{"arch": "unet", "model": "image denoising model", "dataset": "dashed paths with two dots that lie on the same path or on different ones", "train_examples": 147500, "image_size": 40, "crop_scale_min": 0.8, "horizontal_flip": true, "rotation_deg": 10, "task": "denoising", "loss": "charbonnier", "noise_std": 0.2, "norm": "groupnorm", "activation": "mish", "weight_standardization": false, "widths": [96, 192, 192], "blocks_per_level": 2, "block": "plain", "attention": true, "upsampling": "pixel_shuffle", "init": "torch_default", "residual_init": "none", "optimizer": "muon", "muon_scale": "spectral", "lr": 0.03, "momentum": 0.9, "nesterov": true, "orthogonalizer": "newton_schulz_5", "adamw_lr_other_params": 0.0011, "steps": 9800, "batch_size": 128, "epochs": 8.5, "lr_schedule": "cosine", "final_lr_fraction": 0, "warmup_steps": 190, "weight_decay": 0.006, "adamw_weight_decay_other_params": 0.05}
Rows from block 8 of a small image denoising model, named by matrix and row number. Each number is 500 + 50 x the weight over its row's rms, rounded and kept within 0 to 999. All counts start at 0. Numbers have three digits each.
After each channel's rows are labels from the 100 images, of 14976, where the channel reaches its highest value: "strongest on" is what is common among them. Only what is clearly more common there than usual is listed. The data: dashed paths with two dots that lie on the same path or on different ones.
# conv: 3x3 conv (model.decb.0.0.conv.weight, 192x384x3x3, each kernel summed), inputs 128-255

conv.64:570443516504527485491485473490502462543494487544528544510550514502439493504463481475467506519527437522545481477544497453516513512515492480399472550522430508469491536467475478526488569469490472454455496456595571549408514582510443437468510405429507500471536498568568522453459497559554507531416412600577380523426580462558494544475507554484624442478457527515591527543480524594439368529500
strongest on: many distractors

conv.75:501503490536477474573456501508468510572498508544498494483540434504454439488512440487464515401502449516427497518477443536447466555527510556564448506511463577469416464503512497522510501574522529484449497490519596582535471555571477477484505441473397470531449472446594481457501581576688512462441469521487446435533539514458492477554522587469490504500577529470518487567545478541539468558541
strongest on: many distractors

conv.121:611507460521583483541557487531478562476533514506476482559511468480468536522455451552495517555546510488452492552475416477429508498527496484461564454530543524520492505480487533462438454484554410474474498549533514584571617468512400498611433517477423528520605569403602476512488499652517492544489558484435548392561475517502502446487380480524484445536464543457490628500508531551496506440445
strongest on: short paths

conv.88:476503419518529464525476389555524551500483506487510478480544526439441478607521485544499383428479437474528517477527504478493508527481429505510430556459420517529546472584552528498478530477528497352502468535507435483421570524539529511433506487435517451512487560480397543520467602557499463554494385515420451498490450485464486404530517584553497515394463459474553516402463505495465519467479
strongest on: many distractors

conv.138:552475464452443490481522435568546447522591605534520513472551507561458534507531436412476447488523566457615491432525497480476416437642470411506460460517440488515538575517435557402541523469426594463456569467522462471501495507490501467444456514472496512399498487509463483559527602551398635507493479384502456392492520470478496490496479489486514464414478494535449535489597438496505470493455
strongest on: short paths

conv.96:505558462434414393592528580567480542462450604467520462483498492478470500435457474492496615487548397444549379520563482540420480488596553485505513604360442465585477523571538518518565520499466483522468517508501520508463432483500499546419534475464488507475513484502523479503528539492471491517557478498483483483546505452518450493485493533501557487501515490519529508498574553489517507532539
strongest on: short paths